{
  "encoder_arch": "convnext_v2",
  "model": "contrastive image-text model",
  "dataset": "drawings of small networks of dots and links",
  "train_examples": 195000,
  "image_size": 32,
  "crop_scale_min": 1,
  "horizontal_flip": true,
  "cutout": 0.4,
  "tokenizer": "char",
  "vocab_size": 39,
  "loss": "softmax",
  "embed_dim": 256,
  "encoder_isotropic": false,
  "encoder_norm": "layernorm",
  "encoder_activation": "geglu",
  "encoder_mlp_ratio": 2,
  "encoder_inner_norm": false,
  "encoder_moe": "soft",
  "encoder_drop_path": 0.15,
  "encoder_num_experts": 8,
  "encoder_moe_every": 2,
  "encoder_expert_mlp_ratio": 0.5,
  "encoder_slots_per_expert": 1,
  "encoder_shared_expert": false,
  "encoder_patch_size": [2, 2],
  "encoder_depths": [3, 3, 3],
  "encoder_widths": [64, 128, 256],
  "encoder_kernel_size": 5,
  "text_encoder_causal": true,
  "text_encoder_width": 384,
  "text_encoder_layers": 8,
  "text_encoder_norm": "layernorm",
  "text_encoder_norm_position": "pre",
  "text_encoder_activation": "gelu_tanh",
  "text_encoder_mlp_ratio": 4,
  "text_encoder_head_dim": 64,
  "text_encoder_fused_qkv": true,
  "text_encoder_bias": "none",
  "text_encoder_qk_norm": false,
  "text_encoder_parallel_block": false,
  "text_encoder_dropout": 0.05,
  "text_encoder_inner_norm": false,
  "text_encoder_drop_path": 0.15,
  "text_encoder_positions": "learned",
  "residual_init": "scaled_by_depth",
  "optimizer": "muon",
  "muon_scale": "match_rms_adamw",
  "learning_rate": 0.0023,
  "momentum": 0.95,
  "nesterov": true,
  "orthogonalizer": "polar_express",
  "adamw_lr_other_params": 0.0012,
  "magnitude_pruning": 0.3,
  "max_steps": 10900,
  "batch_size": 256,
  "epochs": 14.3,
  "lr_schedule": "wsd_sqrt",
  "decay_fraction": 0.3,
  "final_lr_fraction": 0.01,
  "warmup_steps": 2180,
  "weight_decay": 0.08,
  "adamw_weight_decay_other_params": 0.05
}
Rows from block 5 of the text encoder, named by matrix and row number. Rows with one number belong to one attention dimension. Each number is 500 + 40 x the weight over its row's rms, rounded and kept within 0 to 999. All counts start at 0. Numbers have three digits each.
# v: attention query, key and value (stacked) (text_encoder.blocks.5.attn.qkv.weight, 1152x384, the v third), inputs 0-38
# proj: attention output (text_encoder.blocks.5.attn.proj.weight, 384x384, transposed), outputs 0-38
v.306:513513486500500419507558500477545500500485539515491500465501420516553570508500500555477459495500481500433523513498500
proj.306:485504419503537553549515500500483435500500552489489506450524529532491466500479587500500527526500420437480499570496500
v.307:517492559500508532463541555489515500478461500516500500514505500501420500500419500500514500468489528542500500500500551
proj.307:433571533484497416500496443524439481466450629500471500501500509562500459507476502483487500456468492467500500548510489
v.308:500500547473565495502500552415449484387500512500413469488543539500424500445539500500520497443624508519500532500500543
proj.308:467446500517500494420501508519480535500493532546431519533500570500363536500472466398490530520474489525474431532452510
v.309:615447508488495498515505500488500515511554593517475552499500500499500500475419443557390566488447528480467500564480497
proj.309:439500454445588521420472473539489434590500554526512486544457500518577500500511571501428545517545542500498564492574503
v.310:498500500500592500450516560500508500493439500507498500532529509517503500483500419466476500526500500491529520500510500
proj.310:500526558500529494503500524510587577345486524536493512500500573499500500565489500500500424514518425500500500529500451
v.311:544460591500580512485519500522470471514519503639500500500500575483588500502446576500488517516500500504531462500491526
proj.311:493487507500500512397524547469482562481500500492442504543500500500499500516479500443500500510500500500500500507517506
v.312:514619504500521500500513500397500555500492500482493570500500480500559452601397536527500528500500505500464536453482500
proj.312:520500500500539551591504397568500549500507530451500500500405500470466532527461463513500500471528584592500534454502500
v.313:404532593530500500521340500500521498444436528500477516500489561497448559447445531516548526574500437554549600473499500
proj.313:476483487500471516401562519521506324521485506500500500500368493532482599442500624500500489549496500371472447553478397
v.314:549500553450476496537501506500531412496504487569500500500500557468487500500500503500500491430473503470434453480445508
proj.314:423499466425501487487500606445481539428565500483500516500500518557500451475468493508503436500500500492519524485397464
v.315:420500507500500500540471521551500500500570572500500513510500500507523429484625469500495456425500490542563481487462500
proj.315:500500451441500582500505589500500443498518481506560539500454537469497547455479522522500499494418477527485472631421469
v.316:564532529474500500428481500520500500544480506500392500446543543500517502500553434505433404500500500500500500515500500
proj.316:535414500521518500504460487500518525500483551506500559500547543429488572500507503460417522536474481502500496568465538
v.317:500583429518500534500499500516548500480500549500500500470590466486637454592500452516500500500501485508478476493500500
proj.317:498413518526570500563553500500470421529439617520504500511500573427510549500521500515505500517493433457451454533500500
v.318:500404571441500464404500489500499488442468522550504458500549500522401500500515500594513500483521500538524577448500500
proj.318:429558555500500567566562548500488483520547568500530439488500534474500524536468484500495485461512508521470479585506491
v.319:527485507460543461500544467470500500500439500527464452500430472486500496488500560465503476464541500500565425500536551
proj.319:479406519500500447500500533512436500500421472471500561516513569484500500499500412469507483500626417488500431500467517
v.320:452543460500500550521457490500474556456463500439502457500584435475457522473500459473477459534500541492476555480486540
proj.320:443546481532504423545485500542500525450497497513500542463558577434540531464564500551521511500500514544500533496500523
v.321:523500493551500491406440529455512464500500552500500500500463510500512500500500500443500500505500500417474500514468459
proj.321:510528500478500500439548513500516466452399488473500539475553411491483381500449500558419498500547476445522567495469500
v.322:500448500450545500491513500579500516441527500500500494483487495500544527500500500554500500500500441613512499537365500
proj.322:494479535500605458528500500429490500500500500500436453500437543538500500462451482500477518500507518500515509578516500
v.323:500488500533482444477462500541514500448500571454500507488500487500484500400468500523500504500478455442500517515499416
proj.323:399500487463456500464500500451476500509459500500500510515500500458500500500566553581500500536500500500500500500500492
v.324:536447524499500530500586533404544500500598551460482482493481491512463500500500396546500549502546574561500500500522500
proj.324:500449520494500511500532500500410430498551492540524500496494500479500528547500526454553504416487495500446396584536468
v.325:489500463500482460566423500551448517504517500478500500441501467544561419514500540500529490454381413500500487443500479
proj.325:484500500500586493470566534428523528477523500496516487520500500499579433543500500524500500567492500527560527500525465
v.326:479500500500384537500488500500541487509484405500562454500500483500557591500540474574521500517457500455419536538523560
proj.326:541556463510455553575500552452428494527590520500488576500468500500448500500500539500486500589497482518462497494476500
v.327:500525500500530499464536520515457427500547516507467500500454500500500508500445506500519503594500500447497483548568487
proj.327:536521500500500412500491500421561500500500543472507574500500449546495559501548470480500449487500526483498502557448500
v.328:469500502446500440572561423490500420462568500495386500484475542511471453427525465522503640500493528498542445547556511
proj.328:545452500506505480555440555446496516593580476500531562479500499494547549495578541418501466465638500515525507558518468
v.329:437414493461550500500518535493520501500563500500543500500531490434536446501500462556500420500558515510531524507559546
proj.329:529539475500500512490558500495552522490500493509437506474479500500474543500625556487492500483465515489435514500546450
v.330:505586489501500500417500500516500497516500500500589500496445444500500500517445500510500500415500433500510500458500560
proj.330:460465426457544424500447500447500489468426389488508511500558522500500471455509561500467523468480574500500508483497528
v.331:533500578513570567536494500500502500433494500500508496500517468522551522534467500602500468497534522487500502538553500
proj.331:596500500500514448411500500482509493500568560538411500500547500500500436445500559500500568500449487564495504435530471
v.332:516488500536426445543516500436500515500505508500500500500500533500504500582543500500500548500500488462500500500500500
proj.332:500529584500456476500500570488515500500441500500500475530469464500500500509500524500533587524500406538500552496464500
v.333:500535473500500507558500494500495526500500568500440522498525500513506500459550483522555471500500506500457528455484500
proj.333:498500553500555510532500500463500501535615500469476404500498523500500500523506500458483438490500526487519487500445468
v.334:541500464484500500516500527500406618514540532503582500500453530500500500518479550526510500498497500500500500534478481
proj.334:425500500500541581510498483514414470500485504405513500500500481500513579458494500577458500500500500611491490500498500
v.335:512414514500500367494468506512584459516493466500479500498531448500503500512447500500529444500455499500416489500556543
proj.335:507500504590459500543530477563534500500521424507500494493476500538494500504500500461425500519479500500473499524500540
v.336:460569500500434505485500500525467500481476500502604542525500497518624500529514500415500484520500481500511512500495500
proj.336:534470590500500500546500615500561509500473500500500417500428532519500560464500500578500500500526500526493438500502491
v.337:500571577516484535500559526478542565520509484516511489397467471469528582482500473491478563500503515513530461418500500
proj.337:494453472386447500529546491493424519620488506514562463460508500497507494479492608590500567433523447494618527500500500
v.338:500527502472556489556452470548500500500458558477472535500583471491580507518556557500420514445394493500409444543405487
proj.338:534478500500496500489500483487483500555558413456493533465448555553530455500500500500500425500551548541467552586500534
v.339:441476500491500553465471500477485523448421500536442537519518485500500517440500508473500500500469500500500500405536500
proj.339:500512551549524500461440504490499491542500500463543556501520529432500530505511455569500500612501500516533502448435533
v.340:445419518584444540500500512513472521591511432469518500500480500502566450549516512500494510500496490506500463500468500
proj.340:529481500454500559475558519487500493500446527489601401500438520498500531500438556500556500517473500474500463502485490
v.341:500499556514500566500407549536484500479365561492486451440500526500579500437500577493476500541507569480501500411485428
proj.341:500591500500441539430533465477607485496482510482500500500500517507466429500506500595500473500485460517506534489500507
v.342:543487454488500500500500484510500500500500500504508531528540500410419532466538574525514438500500477500487523582445500
proj.342:441500517547500584554500517500500442550532502511525500500500476504528530500468500500500500557500429500500465500500537
v.343:584500554500482457573496449399492555579473500490480520539491565428559373511550465500526500500550567503500471517539527
proj.343:490456504449500500525484507525471474508528537520493430465484476574484568557453500482500518460447442482420447519500500
v.344:444481440538530527547457468443470411443509547463423574502506554557500500500523500497500500500520519432491500431469516
proj.344:459500500476550432441487500538500570450476500440496500500500624450500500500514475401500509472535465533500529436628500
v.345:495517437437500470479481516506458450500500500511500500500474424500509509566500511361471539448496504500531500512489518
proj.345:500500454508500500500420447437556506473500480509531479504497564463562500500627488500469500500502519500514527537545500
v.346:500500512500559494464571496500563500479500542516467489500448477516452500500494441500476497528437583478430500571512482
proj.346:509498475500493526500500395516482353462500500536561424509496436468500516500500404500500460448500504500572549500500500
v.347:503500460542467500500475463500500575517500413528500477500500500500582500500500520500461525500505500467586474419527542
proj.347:526521516500484500502530476500476444529500500457487430422416500567500500431500500517500510507500452504500500420500452
v.348:500500471500500500500500520566489500396511538500500486507629484500509461500500489569552500500500546500465467504468500
proj.348:500491477387490411503516569500483500500576508500500533500500500556500456500500500500500487512500540528500553500538500
v.349:553537496530450462589500423500500487479553464494500535492500500466539514419528503500500596500500499500500559409495565
proj.349:439500500500485500543432550500511467628439527505574498505502500500467497476500500500500499521520500502594500500552513
v.350:500521500488383436511486496502494426528500446484500528500494500437487545500552512447586521504532516504500438509500609
proj.350:470491403455519464529468520587467500500500500521532500514554500493556500500447500450445559500512500450446500553437500
v.351:457516500470457540555532500500436519500542411476561425468500500517497500500501415441421435500556555503500531477493500
proj.351:500451447466479500546500500505500495438547571500500481500418541467518500537515500500558500500471440500500471506500513
v.352:577500446500499472471466500469388585595531495500539446531455500528503448580442491477500453484500536500500547500566522
proj.352:500500500500444500488501500521511500390500567500500445486500554541506505500474500541556495491500378515446445500500502
v.353:563617569566500490500578527588555500541443581452466493522500500450490473519542533568500456509505514465407435548500500
proj.353:503436500496473552529500483479500500550504471537561500517520500569502452500457535516432455462490500460500447528500500
v.354:425500474481507540466658500486529500582500500499497500500500513524411480511526470489500499541536557500493500500562518
proj.354:502500485487486443533500500488500576500500544500500500500500441455454503476475500556500459519500405502450461500505500
v.355:517500519549479540517534491465469478418480422500497510562560436500529500530605473487587502500480493500497564452551500
proj.355:500500500500487397462481500480482500526500500500488537500500585500477500519475479500500495500518499506483495470506487
v.356:500500541536500500426500525500491485500500465500476604528479559500500500500500500500500512578500510516492450587550535
proj.356:476500500482476470500545493508501508443491500479518455500500450500434467500519446499490549510536490542496458573500500
v.357:484502521500476502615573476481500500500500473456484408500475500500522487462505470521500500639549542500500500554500433
proj.357:571500556500500577585526500500512465500500500519485500500474437500500500444500500530532553500474505542520526508513500
v.358:460500518466582514521553500400543484500500523454500521500438427500500464500500500578482526444472500436456411609500500
proj.358:500500486500446503478545494469445432558500500500469432500489530500506488480471554452505504500522527500494500510620455
v.359:603452500457484473554500500500500508500500500500411528460517500496432468500500496582507500500500513456502456476500540
proj.359:414460601500500518500556517500500543528438550500485533500490500531512500601465570491500460501509444500526465592500416
v.360:452440472513500521483543500527468510464550507500500476487520549500597477498500500556500478557499521549502533449503487
proj.360:545515500528554560444500559512539500418500522483437522528480509534500418500574566522501500562440500544500471500475450
v.361:452547512500462440500500471525539500463517500479500500500549500612500518540570422500492563539541553546455530445500528
proj.361:500500500522524531500496491500527572489480468527439500509500507506500407491498547455473460471498500472520539500647431
v.362:500500541503500500500500492500475500580500500566500500517371480486577407521499421542478500508491435560573500491500564
proj.362:463482500509440546500500532500546497500560500546483525500500500551465472500447517492558501542500494500409540500541500
v.363:526464500449527500545565522476570504552500500500500500500532429485399494489527491543500500500500542500500500484605502
proj.363:500500478500500500500450476487500500411548515472507500500549498493543481524527545499454497477500504500500502500639451
v.364:500467462493465486500500500485500502500500500452485482522484500498500500500508500489497500436509533520532504605443477
proj.364:527435583577500487510500500556422495502500471529500535500533500504500500500544500460500495561454480444500568478482466
v.365:500431565539500548488500562435500500500528500521507513510434555493500519517433500474445500556585500500468500536524500
proj.365:535500500504402543500480500500456460496425523481494361505500501480500566500500495486500601471400500508500417465504500
v.366:500440500499517557500496500545493500500418497480500529500544500462566504429533500552457561420500435453538406556377577
proj.366:458500528500500500423512500443463557515556433479475551482500509518500500493439500450534591525464566536459541397500539